From a checkpoint of a small image classifier: depths [18].
Rows from block 15 of a small image classifier, named by matrix and row number. Each number is 50 + 15 x the weight over its row's rms, rounded and kept within 0 to 99. All counts start at 0.
After each channel's rows are labels from the 100 images, of 14976, where the channel reaches its highest value: "top examples" is what is common among them; "colour at peak" is the nearest of a few named colours to the mean colour under the peak. Only what is clearly more common there than usual is listed. The data: histories of elementary cellular automata, time running down.
# pw: pointwise conv (model.blocks.15.pw.weight, 384x384x1x1), inputs 128-255

pw.7:57 48 66 25 53 59 51 51 68 41 57 38 45 44 32 60 53 49 71 39 53 44 49 65 70 52 51 47 43 46 66 61 38 51 47 69 61 57 46 50 74 71 61 52 60 59 61 43 75 59 44 53 66 70 22 50 56 21 47 58 58 63 39 39 20 43 45 67 25 43 82 21 37 54 63 36 50 57 54 56 63 52 47 40 64 36 81 40 59 66 65 56 34 45 40 61 50 59 37 40 61 71 47 21 60 36 40 57 80 68 56 65 31 60 26 32 56 34 64 40 44 49 36 64 47 29 33 77
top examples: 111 turns on; 100 turns on
colour at peak: white

pw.366:58 58 57 34 63 62 84 49 69 46 55 58 18 74 43 55 39 73 35 25 74 37 47 56 60 84 59 63 34 32 59 88 46 53 31 56 60 48 53 40 40 59 53 70 58 27 61 31 53 53 48 49 62 46 75 60 59 35 32 39 41 76 62 51 46 71 60 41 32 35 70 71 53 34 30 50 51 55 33 38 61 52 50 42 44 63 29 78 37 50 73 50 47 33 38 43 39 51 42 57 27 74 50 30 53 59 43 29 46 28 23 38 60 50 83 44 57 77 57 54 68 45 31 78 52 34 35 80
top examples: 000 turns on; 111 turns on; 100 turns on
colour at peak: white

pw.142:53 44 52 57 79 44 41 39 42 82 88 54 27 46 41 41 44 52 19 28 41 06 60 40 54 99 45 72 79 36 46 46 63 60 64 53 40 41 77 32 56 42 52 62 48 57 50 57 67 42 32 58 23 44 47 62 79 26 64 41 31 67 47 62 28 67 86 68 52 53 48 30 47 15 47 31 47 50 68 60 32 42 52 74 69 72 32 65 58 48 71 27 67 33 34 65 54 30 34 39 19 36 64 67 41 89 34 54 45 60 38 41 63 52 72 41 39 46 35 65 42 36 39 58 53 36 53 51
top examples: 000 turns on; 111 turns on; 001 turns on; 110 turns on
colour at peak: white

pw.219:48 42 56 82 44 33 81 39 36 28 54 48 53 57 45 61 59 57 56 61 33 42 47 45 63 27 36 58 38 70 54 84 50 64 34 65 33 55 29 68 55 49 45 56 44 49 54 50 84 49 67 24 50 60 60 58 34 27 70 41 54 49 63 67 75 42 23 45 67 46 96 42 34 56 43 33 29 49 30 55 46 47 66 57 57 43 57 48 39 52 46 31 41 28 46 58 60 52 40 49 46 99 59 46 54 34 45 50 31 15 46 51 55 55 51 38 68 44 48 41 12 51 46 60 59 45 32 29
top examples: 111 turns on; 000 turns on; 110 turns on; 001 turns on
colour at peak: white

pw.14:34 17 56 79 58 71 43 47 37 74 54 76 27 29 72 60 78 34 67 76 65 52 78 27 94 60 41 80 53 63 40 37 30 60 83 48 44 65 47 77 62 38 45 42 39 31 40 58 50 39 50 52 40 39 50 62 43 58 53 47 70 66 40 29 49 81 50 50 77 42 60 89 52 62 77 56 37 28 64 45 43 66 42 57 59 64 50 44 24 38 36 50 53 16 56 35 31 42 60 70 52 44 36 43 60 55 45 31 57 50 47 34 32 92 44 32 50 59 49 77 43 66 72 18 76 28 43 25
top examples: 100 turns on
colour at peak: black

pw.267:58 63 52 16 71 66 74 45 26 73 57 71 40 63 29 65 39 49 57 51 31 58 35 38 66 49 25 32 36 55 74 52 63 56 45 69 46 44 68 44 45 43 53 41 60 20 28 58 54 42 61 50 59 20 47 45 54 82 52 80 53 64 61 26 79 30 39 62 63 59 46 66 58 57 53 59 56 42 70 74 55 43 59 79 45 60 64 29 47 47 42 98 51 37 31 42 41 58 80 37 65 34 59 51 44 27 59 56 62 48 57 57 81 28 72 55 31 71 52 55 46 58 59 41 76 75 52 40
top examples: 101 turns on; rule: rule 32
colour at peak: black

pw.323:40 38 26 55 55 37 58 27 47 44 37 30 71 34 34 40 37 61 64 50 64 50 71 45 77 69 23 53 39 35 73 45 63 67 49 33 51 48 77 52 50 48 45 99 52 63 55 36 52 43 37 56 67 30 75 30 51 33 62 43 41 49 42 51 60 54 47 61 48 63 32 72 38 20 37 61 52 57 29 75 53 30 40 61 27 40 42 42 18 63 52 50 61 80 21 61 95 57 87 44 75 67 47 39 57 29 51 43 61 39 46 29 63 70 18 57 42 33 46 76 31 53 20 44 44 20 56 37
top examples: 111 turns on; 011 turns on
colour at peak: white

pw.55:73 39 28 56 67 51 61 56 35 50 62 54 35 46 37 28 38 34 30 55 63 59 37 59 47 30 71 22 45 48 39 44 42 56 32 48 50 62 64 20 59 37 29 89 40 39 38 48 44 73 59 88 31 20 64 57 58 61 58 74 59 49 79 31 36 58 50 91 64 46 47 54 33 58 42 34 57 49 48 40 23 39 55 52 43 58 42 54 47 76 74 51 49 53 55 60 37 45 51 46 38 46 59 46 60 47 43 47 42 57 38 68 58 44 45 58 55 69 53 61 52 47 44 55 43 59 62 51
top examples: 010 turns on; 110 turns on; 011 turns on; 101 turns on
colour at peak: white

pw.129:68 45 50 28 42 40 54 50 62 42 32 54 53 59 49 65 64 51 52 22 23 60 51 52 44 31 51 68 45 53 52 77 28 56 44 46 95 40 21 48 37 41 48 69 45 64 70 46 56 65 54 46 44 33 65 38 40 39 42 62 33 69 33 36 62 60 64 28 38 58 51 39 55 36 65 73 30 45 54 51 30 59 46 29 55 42 60 36 24 31 68 33 48 41 60 45 68 37 87 56 44 40 35 45 45 53 29 66 39 35 51 39 42 61 55 44 28 42 44 50 45 51 38 58 51 23 49 43
top examples: 111 turns on
colour at peak: black

pw.170:47 45 28 49 47 42 57 40 50 49 54 52 73 62 65 47 40 58 28 45 51 47 59 53 61 52 61 52 62 44 36 51 35 40 46 50 68 65 31 89 61 61 60 41 50 49 57 46 44 77 62 60 46 62 48 69 48 37 23 43 73 44 34 69 99 70 45 52 38 44 42 58 71 13 35 49 60 60 34 72 30 55 46 28 46 37 63 48 46 63 38 52 48 37 73 36 68 77 67 81 61 46 45 68 44 52 45 51 55 57 55 51 66 70 39 39 39 59 48 55 45 69 82 52 69 45 19 56
top examples: 011 turns on; large cells
colour at peak: black

pw.358:42 73 47 39 60 36 52 39 44 54 34 49 52 30 41 94 32 49 50 59 51 29 44 64 68 61 53 56 37 36 57 77 46 24 77 53 38 80 51 45 55 52 58 45 57 39 56 60 46 99 46 49 56 61 65 49 52 62 37 51 54 28 51 49 62 27 64 38 19 46 44 53 43 51 31 37 65 57 40 38 29 67 65 41 70 49 46 42 49 61 28 78 83 99 50 65 74 34 12 63 55 36 79 67 54 38 71 53 56 43 46 84 60 51 14 42 46 76 53 64 57 53 55 69 42 43 61 49
top examples: 111 turns on
colour at peak: black

pw.93:44 22 47 63 48 36 25 53 45 79 34 51 55 53 42 67 29 33 27 66 72 26 62 48 39 45 77 44 29 50 40 70 22 48 55 60 59 42 72 35 41 56 31 55 51 55 39 61 30 46 67 63 40 42 52 71 45 32 60 45 44 51 32 53 37 88 43 62 70 34 44 37 70 55 80 52 52 50 76 62 42 60 31 41 44 33 42 45 66 74 43 38 43 44 46 52 74 56 50 91 76 55 38 67 47 31 38 43 54 40 53 77 54 73 60 43 50 53 38 55 55 21 38 47 30 57 90 56
top examples: 001 turns on
colour at peak: black

pw.306:68 48 36 56 27 45 51 39 37 41 05 40 55 45 55 41 37 40 45 38 47 33 43 57 38 58 46 27 43 39 29 59 50 79 46 45 54 47 61 35 60 28 57 48 50 49 40 37 29 40 24 66 40 50 34 43 61 46 45 18 76 45 36 47 53 28 23 65 43 36 19 48 61 54 59 45 26 58 49 35 49 68 63 52 49 23 47 70 61 57 32 42 58 41 83 52 55 25 46 62 35 89 39 54 60 28 69 38 67 38 33 36 61 35 52 58 64 20 48 54 53 58 30 21 21 22 50 32
top examples: 010 turns on
colour at peak: black

pw.116:47 66 51 44 31 63 63 53 22 40 37 60 29 39 60 45 57 48 33 72 34 55 19 07 42 54 70 45 46 31 41 23 49 50 53 52 51 71 77 60 36 73 40 23 37 58 74 41 58 47 49 42 28 59 50 58 50 61 36 47 52 55 30 52 63 69 59 30 00 53 35 83 34 58 29 36 50 50 73 64 38 55 69 48 75 42 50 49 55 48 36 56 84 64 20 28 28 57 45 30 79 36 57 46 75 34 52 51 23 36 61 51 50 52 57 58 22 56 40 63 61 44 56 47 38 57 62 36
top examples: 010 turns on
colour at peak: black

pw.350:46 43 62 46 35 38 58 46 40 89 66 77 64 38 66 70 42 67 34 59 46 60 45 79 68 51 30 44 53 38 64 55 11 82 63 53 40 48 65 36 61 47 48 04 16 48 32 63 34 73 73 43 24 60 55 73 58 42 55 52 59 46 69 54 28 54 52 60 55 51 30 45 26 62 89 32 61 43 34 61 40 48 42 81 44 58 72 37 45 52 20 61 30 47 46 65 44 81 54 52 18 50 40 77 44 46 19 64 46 54 39 23 50 57 50 45 48 47 51 35 46 36 50 58 23 53 32 46
top examples: rule: rule 32
colour at peak: black

pw.174:31 34 51 46 44 70 48 32 52 58 69 56 43 42 52 51 57 24 50 75 53 63 43 51 53 34 68 45 65 73 55 44 60 42 46 50 65 50 38 33 63 63 42 63 26 58 68 43 37 50 34 63 51 50 38 54 67 51 63 62 48 59 46 37 42 48 43 70 28 49 48 44 80 20 43 48 64 41 23 55 49 42 55 52 20 56 40 38 46 52 36 21 81 71 20 40 66 45 57 44 41 45 33 42 37 36 47 44 32 34 42 43 55 45 67 49 46 53 44 43 51 45 64 52 47 42 55 39
top examples: 011 turns on
colour at peak: black

pw.120:56 13 43 39 41 61 33 67 59 34 38 46 74 58 56 59 75 39 35 21 45 37 47 45 54 51 30 44 64 27 70 38 47 78 38 44 45 45 46 71 40 41 60 20 37 68 58 69 35 55 38 60 41 79 35 52 62 27 40 44 33 11 77 42 47 33 54 47 57 25 68 38 31 57 62 28 36 57 63 63 36 87 45 46 27 24 66 48 67 49 14 51 51 71 36 49 63 42 45 35 59 42 30 41 38 53 27 54 56 66 85 33 12 45 47 33 37 58 41 72 57 57 46 32 59 46 50 38
top examples: 110 turns on
colour at peak: black

pw.32:46 47 66 77 63 71 33 38 71 61 58 19 50 45 58 27 51 58 39 27 60 50 76 54 33 58 51 26 49 56 89 43 62 58 63 59 47 75 52 72 61 27 62 79 48 50 68 50 58 41 45 48 52 26 54 79 41 56 82 64 58 35 69 54 38 60 33 46 52 51 37 52 47 38 33 51 51 47 62 45 73 72 48 52 79 48 58 69 64 64 31 47 41 49 30 39 76 39 46 82 38 32 56 77 82 44 76 82 46 48 51 48 52 66 41 36 41 70 35 61 70 39 47 36 16 65 50 19
top examples: 101 turns on; 110 turns on
colour at peak: black

pw.290:51 60 86 61 65 55 22 67 70 23 59 52 50 67 24 74 41 55 66 36 65 46 31 62 34 55 53 49 59 39 51 43 74 46 49 35 42 62 53 47 27 39 31 46 26 43 30 55 42 50 50 93 37 36 51 33 49 43 69 75 29 48 53 63 61 60 71 39 67 53 34 59 56 52 35 39 39 51 57 47 35 40 67 34 43 35 47 74 39 30 46 21 83 54 75 42 20 77 48 41 68 40 52 40 29 29 51 28 48 50 58 24 70 48 50 80 74 50 28 64 45 46 46 36 50 45 43 62
top examples: 001 turns on
colour at peak: black

pw.16:49 58 39 62 60 63 58 35 59 33 53 86 37 41 53 10 69 61 66 50 69 67 83 49 45 77 75 50 32 72 32 58 60 78 36 53 52 56 63 31 26 61 49 43 50 66 48 35 33 69 54 53 46 56 70 51 56 46 72 36 62 83 35 49 36 54 70 45 47 46 45 58 66 40 61 60 54 37 50 50 68 28 50 61 40 45 65 12 75 61 91 58 53 12 60 72 45 63 60 53 44 46 73 84 39 20 50 36 39 25 85 34 41 37 55 55 43 46 31 34 60 30 39 33 50 77 39 70
top examples: 101 turns on
colour at peak: black

pw.318:39 66 29 27 31 53 36 46 51 58 47 33 61 38 59 68 52 60 55 62 69 67 62 48 59 45 57 38 60 57 59 59 55 51 65 37 36 56 35 47 09 65 48 54 85 68 99 40 59 52 67 49 48 43 31 58 48 40 52 67 64 30 60 57 34 37 55 54 48 58 46 42 20 62 22 57 61 73 50 65 65 44 59 60 57 32 51 65 43 32 76 40 54 63 37 57 62 15 27 56 24 35 50 81 10 53 35 35 56 49 57 42 22 46 69 54 78 31 38 44 22 63 50 56 65 43 39 53
top examples: 111 turns on
colour at peak: black

pw.132:39 34 56 45 49 79 63 30 55 78 50 72 53 69 35 66 28 48 51 49 35 48 60 60 34 48 41 48 47 29 78 47 69 49 43 36 80 41 86 57 36 13 43 42 39 47 64 48 70 52 46 32 31 68 64 28 46 48 51 35 53 41 77 43 48 62 59 42 45 51 25 41 44 29 60 63 67 39 19 69 64 31 33 55 45 45 55 18 72 40 49 80 34 10 67 41 51 71 43 72 58 53 38 99 45 39 86 52 49 15 59 29 47 58 33 45 45 60 54 44 60 76 64 15 69 42 32 55
top examples: 101 turns on
colour at peak: black

pw.81:54 33 42 47 44 55 68 49 61 36 74 42 48 83 13 41 79 27 61 65 76 82 50 66 54 32 32 45 55 38 35 62 57 35 47 30 50 65 57 48 62 48 35 39 70 52 49 44 48 44 37 41 82 44 47 48 61 52 61 29 51 42 59 44 77 29 50 31 48 38 53 43 50 36 53 56 70 43 45 46 53 48 52 46 17 11 41 38 59 35 44 46 60 26 26 70 37 48 67 57 54 50 51 41 31 25 68 45 44 22 40 48 99 39 51 72 57 41 66 57 67 26 65 12 28 83 52 74
top examples: 110 turns on
colour at peak: black

pw.320:59 59 61 75 46 66 46 49 44 53 57 52 32 44 92 71 48 65 26 75 19 51 73 24 51 33 59 74 34 32 49 50 19 41 59 56 26 45 47 47 52 42 69 81 37 25 50 78 60 66 58 56 42 45 74 63 42 65 30 56 47 59 38 59 45 33 28 53 37 72 58 64 61 61 54 56 49 89 66 38 18 80 42 92 55 60 45 50 72 58 45 42 62 54 44 44 57 54 62 64 19 42 49 57 39 40 52 60 31 54 62 51 71 50 48 61 62 68 48 64 39 34 56 70 51 37 48 39
top examples: 010 turns on
colour at peak: black

pw.291:65 56 67 43 79 43 76 66 24 57 34 56 62 87 99 29 54 66 50 46 50 80 33 61 76 56 50 44 36 38 39 54 41 51 37 49 67 47 44 49 56 48 35 34 63 27 94 17 88 56 37 41 89 41 38 67 38 57 63 78 56 27 47 59 51 53 43 40 34 74 39 41 38 72 22 41 48 33 47 60 51 56 53 36 35 32 41 46 38 60 44 33 52 58 79 35 52 85 61 58 40 33 49 40 53 54 32 59 63 38 63 27 49 37 47 26 74 54 47 38 45 46 53 31 48 28 74 48
top examples: 100 turns on
colour at peak: black

pw.127:41 86 59 35 52 51 56 26 59 58 54 70 60 43 22 44 71 52 42 37 83 40 18 75 62 26 53 80 54 53 55 40 66 54 50 35 63 39 49 53 89 41 99 38 46 42 55 75 43 53 66 67 68 46 43 73 30 78 36 60 46 47 45 53 41 69 44 43 57 54 53 50 70 50 69 53 33 55 46 45 73 30 54 36 38 61 59 30 34 84 52 29 34 44 69 50 68 45 43 27 34 39 40 67 64 48 38 61 60 45 16 57 51 54 37 46 43 43 43 38 28 57 40 54 55 66 48 53
top examples: 010 turns on
colour at peak: black

pw.114:41 43 46 26 44 36 35 49 60 45 48 50 41 45 87 29 59 34 36 29 51 68 49 46 41 46 27 73 36 66 66 35 39 53 46 65 40 40 51 47 15 54 49 49 70 40 49 85 47 37 44 61 30 44 65 15 78 43 44 46 26 73 47 81 42 32 62 64 64 52 38 49 56 39 44 51 55 09 43 46 52 74 39 41 36 58 52 71 74 34 62 60 31 44 59 43 53 35 29 40 55 72 48 28 65 28 62 56 35 46 45 40 46 69 59 51 55 46 37 44 57 46 32 64 36 57 75 42
top examples: 010 turns on; 111 turns on; 100 turns on
colour at peak: white

pw.218:49 59 54 67 62 50 70 43 36 43 94 27 61 47 51 45 64 42 70 40 57 34 64 37 60 31 62 62 32 60 53 45 36 42 40 37 43 58 57 42 38 68 35 71 42 42 57 23 44 49 25 63 48 65 30 27 55 45 42 47 57 45 14 33 26 40 49 54 55 26 34 36 67 46 48 53 39 59 59 56 67 55 43 47 61 41 39 64 48 50 49 47 81 73 44 68 56 49 75 62 19 41 44 60 75 63 50 46 87 72 53 45 40 70 96 62 41 31 68 45 99 31 50 53 48 48 48 55
top examples: 011 turns on
colour at peak: black

pw.39:41 36 53 49 35 84 55 57 42 36 32 47 53 37 49 59 52 48 28 32 26 48 43 42 65 36 47 48 41 29 24 38 46 50 45 46 92 52 37 30 60 26 22 58 82 73 49 68 81 47 63 46 48 51 77 52 48 60 34 37 49 37 45 57 65 46 53 61 50 44 44 51 30 31 46 29 22 34 45 56 59 45 44 40 54 47 51 54 58 87 81 84 44 31 68 78 70 66 57 54 42 34 46 37 77 43 40 48 37 65 59 57 25 57 57 37 58 43 42 21 77 48 60 51 38 39 60 50
top examples: 011 turns on
colour at peak: black

pw.371:45 98 54 54 78 35 44 60 35 28 51 44 39 59 36 51 37 20 46 42 42 48 56 57 49 57 28 49 65 45 99 46 34 46 45 40 34 58 46 71 64 50 53 48 37 55 56 53 74 75 63 54 45 47 24 53 36 58 60 50 38 50 51 80 57 38 53 45 22 56 24 50 55 51 49 22 34 68 27 66 58 45 45 36 33 65 31 42 36 51 37 13 41 69 60 43 49 45 56 67 46 62 56 29 47 33 63 17 49 44 42 27 41 43 18 26 33 44 58 33 70 29 50 40 30 79 51 35
top examples: 101 turns on
colour at peak: black; white

pw.109:44 46 76 70 47 67 53 49 43 67 70 36 38 63 77 42 57 45 47 59 11 67 66 52 71 33 65 79 67 59 35 66 48 52 57 33 46 57 20 28 54 00 81 42 38 61 28 38 60 43 60 39 61 37 39 63 57 44 59 62 55 40 73 67 70 51 63 46 41 17 73 37 40 51 86 53 16 43 47 34 72 71 20 51 63 34 38 37 60 50 34 55 49 19 40 54 29 52 39 30 52 11 46 47 60 47 61 61 46 42 31 63 55 36 63 27 49 63 48 30 47 38 38 52 84 73 48 67
top examples: 010 turns on
colour at peak: black